config = dict(
    beta1=0.95,
    cautious_weight_decay=True,
    batch_size=192,
)
Rows from block 2 of a small autoregressive pixel model, named by matrix and row number. Rows with one number belong to one neuron. Each number is 128 + 32 x the weight over its row's rms, rounded and kept within 0 to 255. All counts start at 0. Numbers have three digits each. After the name is the row's rms in percent of the matrix's.
After each neuron's rows are labels from the 100 images, of 14976, where the neuron reaches its highest value: "responds to" is what is common among them. Only what is clearly more common there than usual is listed. The data: drawn branching plants.
# fc1: MLP up (model.blocks.2.mlp.fc1.weight, 768x128), inputs 0-127
# fc2: MLP down (model.blocks.2.mlp.fc2.weight, 128x768, transposed), outputs 0-127

fc1.412 102:134147057072121127155179098171193107122132133160075113117114166141116131111114134111122115139130149063127060173092077099125129173180146100149160156173131161167144155135126125136115141123148073055140145103131114100122093112113116102139107213128109205144125148111079072093089140159125105169168130158139176099136120097082093143009147120095097089162099130109116146108142151110150131099132
fc2.412 089:105147097141124167109167154194121106119118114132067086085117165161100129135117045088142170136106169054092189140139146098144194126118121133088142147133160148142058183144097146160084172164096077106149127094126113093187175151114099070116094127100125110125151102162153086102148171140143082062174158130136153115211119131121131101109135107078129147087126106104166140167068136121112126117115
responds to: night

fc1.445 104:207173193109070145099149132154149119171125233162139062090138083111155182135146109097128140140153173090173129151112153150126173103084136109108125153127152148127120092108146175126130113080175082093109128155149179142122134151132113135138155177093131107146106140102093140098141118125136087156097167110083129173193137173155075108097163115106099123114108197127056134172171120117171145164158
fc2.445 099:094116065127085104127138178138122122071125116154133114095143104159151094060158121107112108124123152148106133117154089085143095083112168086129138115166132101094153169182109123117102093110133133071228204106119120165071107184125117141103121119077160136171149157147130122081104104051105175178118084164115124140171136088135108112169133141076131136094129067152163163111111053136131123100179
responds to: white flowers; wide; night

fc1.723 110:135122115135110103104149106055127102031119073091117139123138114071165117088126179171165086175138122114090169062109113114177125154111156166144154162160113135116062069128119183196170108100132179123078069118122164086120167139175072095168144148085132156136125150114122141114122067109107115124105127157138145126124187158203114141116127178124089141122123163137093185132155118115111137108153
fc2.723 104:140102141101137127174122122087119122105113150082091130138159131116119117130182080118133135117122122131080167167106095167167068132180095179111084058102127123099200159114152103101084090143170111157129131115202091093103139097120180103091094083141123128119147114164089134096115128096088108123155143107144113080179114107144140101144133176164124160101122124102107044134138235105054122178084
responds to: bare; wide

fc1.616 094:104121086139070094126121097139067072109113213199149137167139157130117168108105141137181130205107121134133099127127063101136136162123154180126113140172139110158106139143090118112104047121089139160147102156101143125067107127162086127143164134139159124166112134096079120100101088093162149123120131164111134116090143138065122138149169152136113074112103159083076132039139169158179149143187
fc2.616 096:129145182133153078140111102129201089116133125014112155134109121091183116144119093148145143114107127136142128156145115156168130065138154121137105121072106121162162123119152059095137106094168172133091141086134082121189086162102207063133136079163108118104106162146144121121119170097161050095102142133135137123093081161156112102074152172104094112121150145091085105143134134126076132139072
responds to: autumn leaves

fc1.194 104:138135167117103076088177092166122147160149123174119143164106089126128175137134151131088171144136088061139132128099125077103105134127187111175133170137103113142190094090098160123104154116086164183095108137168088122109074093166164092143138130103145104088167154101164209179091108151144080099070102156157130116095128088107142026144155141143133121167131135104146148148112107150117173193165
fc2.194 094:081169150155149137217136120155164167148115117085150123118135197176129086117154130112086098177126139161136129103081168115133118112123134110100125117189111150108115138150116104168141146064171146134146128131089162125148120127060106125098120115155086150151097128121071042060124121114103147082202115115076071194145149080126095202134111114178129073144076151111109143090116077120128113136132
responds to: wide

fc1.607 105:105104178100123181180087161146153186078170198168130151140148169143115113118134154152149118188116158106078121110106168168155103128168053095105156158042118160117159161128119147124106100139126088123103139125162103154053124141125063082130088114157095131162145122205066133130110075098085136149098081142135104073114137171153143136117166127092104079081147107129126118111130132140140183148116
fc2.607 107:159150118156117140133138158145057135166049118103135158118151103107158140123070181143149161088186127142153091197147059096118104140139140084150134196203070154194143157167099109118162149147122133136140149134073152052123126111133132154153129159096213127131182151110151140166149161126106114122157117090132142109109136172120142147155094126126053197138113108165129153156103085127127090099114
responds to: two-way forks; wide

fc1.206 105:117163094143152134138202117119152103179125197119135115147111102178127178195133101165143145037099155083110152172101147176126173113075114138036099121114143111142107145138143173122116067153137165113115091079181150145114067102129114092127155120124171081117177130070093107176144118139094127139139127092124150135096127191126126103154138144110157113085184192125081117122148130119144061122129
fc2.206 102:143155119148136150128138165098134101108056128078137180110101134074115104154116095112111175147104157131177128116142053123150108144134136076162184154132111110087114156155140062164181111099151139122165104117115097104227134099093066098105142163094191130061158115145146122118135111111161113168077056132126152156120149168182159131163126193089112119111078130111121145152051096122121110146098
responds to: bare

fc1.106 094:166129130145077167148136171108145120086186089122148182193110147074165158101113105119169098070136163090131145057165125131194142158128148115158151113146132063164128143132140050132184109134099165108087106120108152126129114149166126106184149120072106085126110163121122161119105109068191116117136064158115097129155126131177100181106184107102129164134143116169068123116143153189095111148092
fc2.106 085:110127122125148120156068124183146137153118152176137088087187145167102114146120121147084147210133015154143149138070143124108100102130124166114127126145081170132111133077167215114100170150160124120091147194144082130128154116174103130126088170110109199111138104125150112102095130180097164122110133128150115086156077134089149127139143163166100130134101137114151110064038122108099111128106
responds to: green leaves

fc1.0 100:102128111132149158144155137137114099108082158114100125107124158173120157151118156124177085169124141088072111163152159131159123153084073105146087187130145158154137123110145141166093164226085101122088205084112132131120066175188136121099201136149185191171131115052154179132160157150166134113106172148118116084085153171141131147167111131136097169116136100114115175115167126139081117137146
fc2.0 095:153076099139144130131143128142156101083126064119102098123142083125079109131133088138102092165160146172156171115169118080139097178119139095133137207163146114143104149191057147125119169131114105138104182101134115109135104175136107156102123146207088079098168056170096155134139149139131131133153117134154105110058107098128129140162060063172155129097134151198167157136102111211132140138128
responds to: night

fc1.667 110:123159081112161089130060182137169162137148141117098068107114117127085120100106162116101134161094105143086209157118120163143047138146181123165135144127102177151137124129147144160171130132156169127183102137093120149138141158159144087122077053152199138152125109148146137136145101081134104155126153073100164146101138160107134110176128072173135157201165139194096138170166157090130075102121
fc2.667 119:104089137130093164166133109119165114126167125137113111216129129135088155123139131104080126119114113161132043103165118147116155103110138116170150148102115110119086126082179164097096110086090107135087094071116118121111104102097092128087141121150082158212109126082116153127074136132194215083134130179110113085156161141146138077098127186131170112103156126161155119139066129081128209162141
responds to: two-way forks; narrow

fc1.418 095:176121128139097146156105136134123146121159160121109128148097080125121184128185162135118063123121172084112119139142121138150200088142090114150140169054117137140152134152144126101128111157148053127136067111183158144144153165072102116136157161201093126106072122136082146139097117130152080120125164108201085158106189138154113115147148118084145052121118081175087136089111140036138098159119
fc2.418 107:127173117150121133160144128121113091120114111128128109101121100137155132096082146158151085110145086147129172156157128109192157090105145034120121142184065134127135083109122159147146127117103164099131150130081146122147125229131063150036093087169194138107130160161128124181142132100181117127112102169122138181133146083202096188139137145114135095127134159135121134209110113059115127128139
responds to: autumn leaves; leaning left

fc1.207 101:165177099142159186110096112137149101211149112131126132167165152139082178105129152094112124165135073068096113098127161119184164095162133085132146134117164136117154124142172133086143147190115103163147140107144142069183163121133164135174172191140108088131128073106147149116131112109148085043110157113138092126070146078127137061127143111151091170133148170140068139104123183091173151135164
fc2.207 111:178116158076129116110115123127125123084065150089031172096070139104138146164080120105091137090091177162152128139113143179155095139139097158139097086108152106136124121156130116162119154123171171131105149158145093076106122155145114085092188144081139212191115150133091180150178166050104096148117105100140143110113158134150129175167126126079144103153091169074116107131169097148155098152138
responds to: narrow; night; green leaves

fc1.248 093:101176150102151149149150136099109138135123182087075127117123070147139147115162159119113144146116141126189129112105148083238072139108171093102128149120144114163145126108192083158191131101167084163111153082115169161086134120125164099185124094094135159082109141143087162097075121117097129163064131155140141165132114201094181150102084101108164108180138171091084182121133124120126105150111
fc2.248 097:131154158091092162131138129134109148060157164147167143138095158164110089138208127108153109168174077168124132070135166178131114095106123129089192128136045159121148094138087142131136154167124157113143118090132117126101102154094078147095168140132160146126180118172105136123160095153182099177065117147108236094089136142134133159118173180149133111110159155155166158088133160126064147144135
responds to: wide; pink blossoms

fc1.636 098:169147120128148122146125110103173162104067185236163130142127105159098183097097079119177138142100112186152155137091003126104091172159134111106080125164193065151141120074114149148164089130155095149162165150138127180105136124143125083090160143119104157141141123173135141128148141126100122144123140169159083107075144149091127121149156110186139126112084152149116145182147118150101129144116
fc2.636 099:112118064141106139148135106139100108144149054128147072097123124096129133069138179176106097107153162102140098092152134144080180132072136147162179136108127195123129125096122118170122088097101092042072103092139148131170147159063070153105064084090183137134167085061118126094171205117135146105107127131141107158117132112150116167099107120124135132118098165173095070125150129123137142171142
responds to: two-way forks; spreading; wide

fc1.21 098:103127116133130144163192067033158121146158127164111169163095070115139129128157179164059120151109146118070116130146108127120128185127141156129085161052120142153099177134121130089124097119138169173144144140103131090149157131182137093121133161121112115206115152080143159104128120098064143187175136167135152132109092130188120122095128128168171100100131102153104129191179173092127136137194
fc2.21 089:147113148142093173132151186067108122095114112108096136076142113118179071130150077097160157067164087145174179079083157074098147126115099108113129205146135144147121138184121102111143093173145134132175114123122148212108091078094107132123109135136111109141176124162128114193157116119162110101130085090128143157121161110108114105120156096136154149124092112197049104088060121147104087115076
responds to: narrow; bare

fc1.506 085:168107115148099048138159095054167148119080177154140149180140081123195112163104123074160161103105109188092171126199129193146162143164094107054099126127164113144162081126127094133106114102151074114184161085140086117154112137128105151151127155108163137080140148079102085115142122119166081128136099139088149116124144120137170165154133167122108129157110105149091156154065088143113129111067
fc2.506 074:110111112112152182146118113169135153151131068161157104107108145171120163147129136187115151129160165042142085151065143099094117133149157118146127134157018147125094115144137145125162132165110146098103099126125137170123152114127154147111088100097100154167135056102170169181140118162118158171118103138132072107151109129183114096128226082172132149107094134123182103096120161152123144118218
responds to: green leaves; two-way forks; wide

fc1.178 096:131098096110180059135130112075154140153108083073121130178146105163144186152152117168102150123092118119081073197113117187146080129069156127128093132129069186119168076137120082106099132114133131158104137093125096148214136153130131101160136158191132150125113166130102102159115150153091105126053065112129147121118106146104137081105148173141138117114091144132153115098214151087127105077114
fc2.178 098:078084144101135126084123144041103109160089112097130145090156188126156158149073144122112179106099164117168122100152108163166156038132075168162191123125154077127074145110139053139161103123107157129146096137112167164139103155098139167167131120133175170116113191099148114074129098155218122112126108114107121138118148141142123085121134174166090143079124148154127119140175134097097157095169
responds to: green leaves

fc1.688 100:161101165110103096162155174108147091115104120109121111228130084099085127163095110133185170162107113116081125115125076134096169167114137126101044183155162134126155165151129160135105135109213133097207113147168082158142120070082136142125106145178103122113125095098087085163084079133134138158178113115169128135134173148087100133074124120159185122171145101177120145151119136117114153153110
fc2.688 088:136140079151139190169123172171202124129211136150097147139165156175209052128094150163139078130102127079126172132106156118158119110084145154105088085131103112138146086165174152082145109145123149124114181091098107113137114112148115176077156085138170089147156117150098161156133142117121162130082126171119105066149132092159185113159096147106162117138149128108137172068077092120135139183141
responds to: green leaves

fc1.229 094:125109082134127135151201145119111108125095144187080110120070163103131117107085133112111107081115146098117101131095111115202136126136135124138084113089114093139138142175225106189114127165102170151089157194202124107162120171087136128124116134124079081074116082113117111179113127107159167186170119154149046171120130143073142145116120129141131163109165147062120119178165123100144113170132
fc2.229 086:120153162129146124126102096121096161134177125091169087115164095133127123159152180130109125132054093138176124144170120116048145150099142129130145135176109136113119127077102152102151113086128087133157078116064169109170125054191172129152138120134179145139111198154139167034166129120096130131131149119155136140093120132120128098134146144108204128149148122185187121051134149185099130062101
responds to: night; drooping

fc1.612 086:125100081163134154103167185112140121095156151155072117055114108132150118164122141157148123131073164074094113138133110107143130153111138136133125104153120162109165171061140115138081167095123135159104103040116159106160065162175124130141082193109122111102084121136167167064114125156141151095099072128142083108098162146153092164152092100200057137180114136131145146136162180100166105125078
fc2.612 085:149122158128095156151112117185084089125099177098165125184141162077076125092175129107093109090109137180129130127109143112155105134117099131149094169051079095174167064119113160133166091134144059115099163134086158128147204075112103128119136075147105183181139116170106118187087065148095108143114157155127092126141124094111157081132130124086143131135120128100127096108141110133130179038138
responds to: white flowers

fc1.519 092:129206120087153164128112145075131103178102171059099155197115113136130133156119125132145112136106104147147109159128155093176160154160145139144158119098140083166155117156123092148129140127118154164125105095045123112168159192146083067079082130130105146086139130081082195164122204078122138099135123080113141105083177128181125145135107095096132195114172145165118153149124162098156171166109
fc2.519 080:111140128112148167073141135093120130124144103151139147126172108158083145075233080135169133135143114139147118078138100099113120058120142131106168096119160091169119158138098204160137123133124101093052126128064151134141118120141140150180206165122119188180169158117125114135100080100093113155138113190077133158138079144106108097170144109135113095172114091131166081077152157106140104178091
responds to: night; green leaves

fc1.157 091:121144119148125150146115169079142139128134152136166124157159161146086082097118155091078119137137071107127106137090164155178160148097151181062144125107141116148127089076112191068149114126137091120103139168221160098180125128104141107073109150106104125078087093074103091117192096174125122115133161089077139121171071161124066143110172193172118113169163107120088126092147151130127169099119
fc2.157 108:148081147124128165112097123159111153134145137084128113141082127154146085143097113146148144127127221125096138148147112095110173089145172112138161101127117169059153131121154063163123145132114155112072149143086126090148087150146124174145153146104121141030191125132107123197198204151106058152141130103159144128151185096117109100182090130094124081119121100101098112122141191126072109105166
responds to: narrow; leaning left

fc1.74 093:184167155131152107084035102086195115105093130068127125096122131122109061103116150090122090107156146140126186148120146114148168134041075115158122157159069133129114125206141121073113140129095116125176157154129074138125061159111143079159182144156130139133118116164093183166171143065091100142128158110124121131134122112071191116157128129129158113142164123151148142157167120104105089143156
fc2.74 093:110104132111174145180145077112126150119188170156130165156112105137130158117146152142160125168126116131162058106180102153136157107111206188112104158145220132115125186066224106158136103134127168132103127137125135201135150112168115147130156103116157139103126135057185089076078140105121103132149149139093115177118162123129078121093058129112085127161119148114130085145136142088138123081150
responds to: three-way forks; red berries

fc1.586 113:165100094042150118082137052085147146175106196125120129101155142138111164170118133113120100139128092186170116145098125171109110139119138114161161141083133104098166097138144108095101067146140114058109184104119117123123128077206132116173137145161119147080189097102102193130079112124158147111135161138136156116107145073140158129119088158138109147136168146038139103180114115182095122172112
fc2.586 115:047111126149134138146106160097103116123113104149084112118121144179097135132082154071067126218109132074136140110134153069074129169097147134125219115132126169137103075114092145133189173126118103087167149089126113203164138127183097120127106166166089150133108109089131077089089155145114141138153108137125143089127177162145111184163152109113140150123115157101153111123133165167131070114056
responds to: three-way forks; wide

fc1.285 097:150135064157173165147144196117143121107106148089072160140174093107128165129136155064147138102142165114095147120125139065182140161136099029119078147069130142128106151081104153115149155179149141156107155111134196121088096080112113130103125175214153116146113135114144127173202131131133109130153112085085143128156129072113112117179146141112119128153140097083105094109167192135073116132103
fc2.285 088:080062168123149111082159135117152125082100053155063089117131127147130115140149101133093153091076063119166114122139083135135126160138149107171127244129119109141141131127100158119153091112123102117118187109118145149119150088153109119090104131107146164145149123153102135114102206117150158134127109193117038139107071072162144137105078137145180122091203172107135156135144106117171153135153
responds to: night; narrow

fc1.490 098:094139119176123147178132110122114145130102160143184082123114142103069139158122173173063158150181094109117079145112102150130123145193101142024104142112119100087125058133117100134142189131176164128137132032154130143093086122104172130171105160130138123152173122142139170118166151126115114089164075109132123101095061102130138132122136100083140129127120097136093105124219157139127101156187
fc2.490 107:146109175147168133110138109124153103138114126165148167148079154086107177157202185105137105138117099149125126096114106164089109094066160100129134127073072145109146140181097089065109123116113125083164135135136163140095102068056143087163105045148132129061120122073117125086101118148083165121125160130124137107115184125087141155088131140149124095183083154083149081116091103103064166121093
responds to: narrow; thick trunk; bare

fc1.670 095:109094142219076142152106159073172137145175150074146116159152132124099123126131138137098128143143133099118068062112137162198104146150158161126201116107136132136139072110066129119168128185129150125124129093205134113156125106129163132148130110147130095108084112129127127137133123124167144087071078126147106100109104053153135089112218195129090117183134147084081139138141156105165188137118
fc2.670 106:131190116139177126129162139175154131087111096167137190125076160156126157184107097094175157143185133159104130151158122094148142125135104136165119114135204128139095103107154120146138125111147129168123148203136123163192163132093160084125160118117111194227110149167123074143089114106150059113141145137112127135099114176094107149105109098154095141205056183166142142094156105118135154123153
responds to: narrow; leaning left

fc1.404 106:167117092143182087112129170099108149130125067108085127095132167129107146142173180104158159122139065173042084099105098125151161094146186123112087113111072150124156068135166142114189157140103124098071206085140150152098093136103127107164134148132088131128165146139168124161119079145086153094128139135126192087187084171132167148159092143148103132136122093131166175154140152164159076125128
fc2.404 115:127148148106140168143093157141079154094113130106125126191074118108138038126121076142138143098162179101138114122144097119122111184092153231139119080140173121134157168176120083158147124117112128170173091099138069086122128104126117123113158091099157054114107124104138067138160158139102157146077105094120097074103193098097077113151076197105100156099106153123120100141145111127087147151154
responds to: three-way forks; white flowers

fc1.273 094:144094101144148177128123180114138112126187121138173087134108146149125164119136158154135140160121108194092084107094113131141112157134123115127138172156141143087135085112148108147150151122117173199130136126132173099198159190172157111148131132145095136096192105160087148144136102127198117116136119115138157135095094094086173172116176101053096158119175079154132045096197213121170102111137
fc2.273 106:119160134138170164136133067111105098121117198157028141126109104117092177162109102098141130132160095134101082124106169135115123095114118129129129047124121147165179078083115127126136119123177148111063122153156081067113131118130133066142108130144106161167090103148103117124148107111179147175136159164162125131164188166120122128160085176027131081143133141156152082135129101146090053107124
responds to: narrow; green leaves; autumn leaves

fc1.496 090:125155120098102027141185149138148116125139184127201103094104127112106117135153106138145055090067073131119089099122154063209115108146134070107162163176157082141153090178123132101128093065129146131100104154130155129105149116078118140123153109105116180188114136112132144167148153145139136157113173125154114077103160175157103133141079108086116107113191135096130167161153160132126062140129
fc2.496 084:149146131143174117073142118120130097077138088078146073134093126127098126173082168104118096112096139126149083106149119122087122093089110147176189086144096119120136137192134149163130124096118094132085128199127091136086121171134138106104063139133094093138133159137071205105197068102155171092117110136185077144140100146118127112140147127110180112132192136172140065103055097118124156095091
responds to: autumn leaves; two-way forks

fc1.433 101:139188110166128149147134150138169166203151169158091124062106108121141141134191112056151082142106098102093121092142121145088146109155101117179127079162141116116147124125132169074166223147162101069155186103119129087073077135126150147111082185106141100127106119127122125135079115099087078111135142120150108132138192117095136104083148121169141141175106137167118177134144108147173191170143
fc2.433 085:136052142081110074127137076116091135112096125059155116191133149097171117162122144139105134108112139091162168092111168103128118114162133120118160154153133153150125094150109170190072064117112140138136136155109121124178116145155144140174172118157195143104096179114120154102181126158173067120069092137131109182172109131137167117198144148054087159157095132117124098087150172122092063099122
responds to: wide

fc1.417 104:069099125095137123132120137152141141171052149135157144138092133104123154147116166116122154143135148130127131117195125134116027147126134162104143096097118209102140091091153169119111138118129096136156167143123140153158142112182105087169138126181168168148224136150078210105134136184157113118178144132208135109109109121127139126133182108104106113172082147152122144176196125191113085121138
fc2.417 103:066154121168077099120119042140088165161116132107120157149135151120046161103146135135104077140134146120042152122119128131156153086130147071169148138133117191180078078116104167134116127121108105125122099161135091157159188104109118130117086080073121136131072132088137125093051117138181148132124034144135179121102164113129133182116151126145148159162169125147172157164107107118165151146123
responds to: bare; leaning left; spreading

fc1.263 099:147167128167199109106104165187105168128076185100081138126110093131152148131149144140099076152144161125088124130141135138192168043154140134150120182142144108088195185140117135148181112140156110103130183134129173091102127143138136124175126140129114138124181170175115155180226121126166049117207090103101131072137089116086119112144141118153125093138119105163124124138162122161126142110103
fc2.263 084:130062129079108230073082148097134097112152068133146163105126088116120174120125109169171187089098173103121114127128131107060142200125126100145136135080099151166119121136147135125111133161120152146092104148128078103098123098127121191095118140151159137123153086111116162098115139151127197109101122171154042129100159111198071143148114100089123163098128138135204134124100143099163119182137
responds to: two-way forks

fc1.20 102:114141121119055125124066105134109123107122137147164179140198117127091153056156137090143155138134168147125124090106128178129090142109149152140115160090109123116189136147139112090108147060114094141118078135168193112115149119070113099146111129102054110087095168109098084099139132173171138124180181121136155149145181125082131049091171120128201206115134118101128166116129096174112147158137
fc2.20 104:147058110149097168112085153106139157199043131121156133139066165132143125119070111118158117198079121131079161153152105134117101106103109086143143085131144159095122030157144149124147186113171086103126158128127110130167099111162164143059089100137194123121129138142124156089188084132117164148053080127125160096130112124145105147135099084143115111094149131093098132134110157140192162120103
responds to: white flowers; three-way forks; wide

fc1.278 096:111086138173085097217133074117104156117073170087192120118085110175064128130155103122163131138156102090134118198083122137062132166175091171120108133121195098109111109105130161158156134117120123146122146077095135107147139148086159076170123177133138168075132119164093086083136109118105111170091098100179096135109128108092109167129095113132159106146148124164139137041141099077163132122111
fc2.278 106:154142136112130115112121146157200153110164110206142118184161149120130136116080162135100144116097099118139111061136101129151166134093146101165133188155111158129142170175140119113010163172132146111086116124158173174136089108162145150077107056127127121130171124115149189116068164158128170124090147188114139133111146113148128081167186100172138149116102104113132129182131138147087199136166
responds to: wide; autumn leaves

fc1.76 091:132123112126136127141139143138148132117104197107077132141174091113049117075145065131179142145073155144212108094094160070200141111118156119147168139120113180098130114125175098090165159106178132131117127169106166157083152159119123066131114188144139136143169083106148090148116076147183098134165104122104134095185148152047103186139096124135136076127120130127134142082142136179121117168133
fc2.76 086:144161121077101153159172150171091090133141146143157161098070109182174153131152123150148086134142096133118141160103130114111118072170153191097114132144165112170142072142085177129146077086091146144129157104100124125145114113147130174118130089158123154152073197134155165107115192144120162121122130182102165126093126170099123124136135169137165119086150140152156035126149126194028166086156
responds to: night

fc1.655 109:143176087163123116143141169118088157125141086144105069174166090133123102102137204113058146128135158163128066106127126135131061132143124127138098100085157184096153166166119107127127130150087152165078139142173113153140112133152054121185108097113091132064122077134130131134040121147190206098089149173088103146099103102113132185141117097151143117093144131113073176124149114108141147147166
fc2.655 118:136117138081160177118166154156136112156112103084149151179106149118164138100103132093195134121176129091095144164130117141147153160083113104097139142085121090078132122127105133085126178151137120205189103107103139128146096132121186081132089102124142100056129183156095139150132100131128154100198166141186110102095134132179145101136136118084126157074135126118145048123099183071107221097146
responds to: two-way forks; white flowers; leaning right

fc1.300 093:101157136134146149114155159078110109091098127122141130120150171115167146123147132132129176071135062116079112093137096142084123126141166071114077147107134182139148177099171094193084181112091154139115145132129138127173095193124126082233139130163113186115136156124143075161142053097163100156141114144160026081137142154089148127120153088175098139147141133127117097096092136156155134129146
fc2.300 086:153176179137168108145162127156169120145158140136201158197139114152077104146108152109099139122137150118146132078109149195128088131133153130209090098124166068114135094119131161108112122095191084117096144148113105164131109123194140157087020124141117128125093123090070166092170076120142160177096123119145149128157079106135104165156142166108186138210103112085145123126118112152137123142141
responds to: autumn leaves

fc1.390 103:164113105099056127153137116114116181121090137109186108191092120121113145146104156146121088134133071152107177096094156056072184109110170162155153183153110120165150128157083143111076129086145140130087128083156145128096144127124108147147117130157070135165050095153099117105132116117196117103141155095087170108105149132129184139112084161126059149079128100114131076197133113144167079153098
fc2.390 093:156085105099211086116121114140118107119162109142136142117163150136111178194145156101095127106132100144132099114171131140153156130185087145100113071119100144124100133139135077104068149168150134129142113163111120176112132131164099137155076113115076143126171171124120127048080092122142178035073163121075090193141114128116163064095138122122072135101141151132108063076107128098138070155128
responds to: wide; red berries

fc1.352 102:133092148108153106155173036110127148121148133155076124134158123141112136124091184134136162124194122127136118103157162109149105127107120137183132105149131134114124116160126105131089130029130161104090101154127198092144134103036189109100163094115114120103116140139115109118188121117115085144136149119096100170127108072134125141181090163086133115235115077093138112160150190157156174150080
fc2.352 088:128138117152135159150165145083174110116114072173179118099149134103180085147078088098125145151113087147115188136121136130164147140183110116097218099068139099146142098097137115135143133180084180125172138119081117093142206150181129175088106149139135154159178137177123099165115110080117145143096145116158050151101152146103126163153092110118205118061122147168115123111119104132147099068118
responds to: narrow; leaning left; green leaves

fc1.624 101:091151162153139144113051152167096125162124143056132127124109096061131144144172110160116157112108079117084104107135094120038190147104089099117127147165150115055107124074090111040161181111171167141078111117140152134157150144148095136185162110098102180156148114114104133100106091141197186097097113091156113134170151148118121096126150151125100120122117093089077107091176128136139124122121
fc2.624 082:106130134166132058114202131135106110101129131112154124164144146149168169117086130081089117104158129090114148162095155133116132113105142115181138128131165067155124151155126166091151085099183163154165131118179111123100052156137075133098130128107179112104078082138087110098129128158152104062123144141149125109115141071124026140135092154065077080041174102129144133163176131164107131149130
responds to: autumn leaves; drooping

fc1.438 106:155162083082148154108138114160086153143190162114103132098109111152114093110148129126159148095102162129133119124118120080117108147142141158076145121135076154101122113104135105108146139143150179114152063181201144112082137171095146108121180152170111014124101084121095110135149080150125126095147099163141149144135142064119087106134102160143163137094111109078046098150180113056060182134130
fc2.438 102:140092078148160135141199195091137109139133090124110123135148135106138097139148144167108125156114120081134117164198191105066136101110154153180148164147171136141090154143116178160154160103096145116137136061104105109186129104119071156098063144103130189143184111103117167081096144117131152106092134151109121130123115105097062151120112135197093177143118115164199131169116135193183114083144
responds to: autumn leaves; leaning left

fc1.290 100:147093102137151149066088130116159153111110136103134102124167138139151194107130119073123132141154099127151082150078151123099170134101089051115080214161130206165201184097112116107169140159168150145149171085134133109139159140127120133117120093171178146079113137084104100189138099116149104088087098078177113172133148094091142146101147177161156107126142185138100131125134151128154051128116
fc2.290 099:136182144109116162128148108093083105085093115179101118149087151118129115154150055104081140100134130080135108120128109124146123178149104159127113140176080142077151127110105153132136090148141102127154141170192180155122161113140132133094113142128226162134142132128095138162146156145163180141154143255124098148118098094167139155124161094171110153128102158124193131101221110084168118121112
responds to: night

fc1.700 096:109089100093132163094140132076074156110129097087091116092067137118099154146119146138070162126043082106163168161169137158161159144127159136113123124188143168127080131148081074114211148084113115128169116144173198120175099161146145068098127159094153159125172111074108113124129110086154164118153160107145116107125141132103092175149142086142186152071127183129115106144164116114113095100169
fc2.700 103:127200074123130093180127157136110225110090077088136146159117137152165086101194158107162129107117117134094102152095095073146152130132150111077118158136152133125140131143129116156157111146166137133108113153157126087105143116117206093145166132152083131178102083138097116137146144126155038068207065106132133141175121170206121132079155151113139137159111098127129175136104133121092181105117
responds to: three-way forks; thick trunk; leaning right

fc1.379 102:091153126172074148115147147055164134160101142139148104103102131116091118140067137192143121108095132181152115152122155181164109134124149090111174119110106073122115147150138151108093110079140108156137123093132163138128101169160127079122178189106124141089083131096119064155154116123058111185133144128178148142125168148168133110156126102018106124114091160135111102193151100100076127183063
fc2.379 108:154104083183127114112177122127094166090158082136049161095132108195162162136099109122113120139088121141161147159109061123128152138163091164106107161120124109133160142137111116194119101153082179133161105129118109131142161132220099159143145129196106115126163145104168068117141145094150174101157136106131053137168138100158018195100140129121133088128125087114096106138150087136126151119169
responds to: bare; wide

fc1.594 104:103095150125130116121161183066169127117145166122139166098121133167097130111085151111103108077070149115140121144144162175117125116147128161144055091175097139152131148177099111108132085127111149155129092108145130143106127173163051085135151134167154128084109169092124141138153079121135082108098165126112160100110149198126125126118161140044248155089137074121178135081154105139141114097191
fc2.594 096:110211078126167071115109043133139105112149137134118152135081086141115135148083141130089106173152075154094172119047065109113144101158098133118155178165149137059140070106203107115135145155126136158139167146135110125178121139119127124118178157084135127135197124165128144067089148118115116162110124168145136153093110159113151141120179125137115126165111133099177093122094058186129086102145
responds to: wide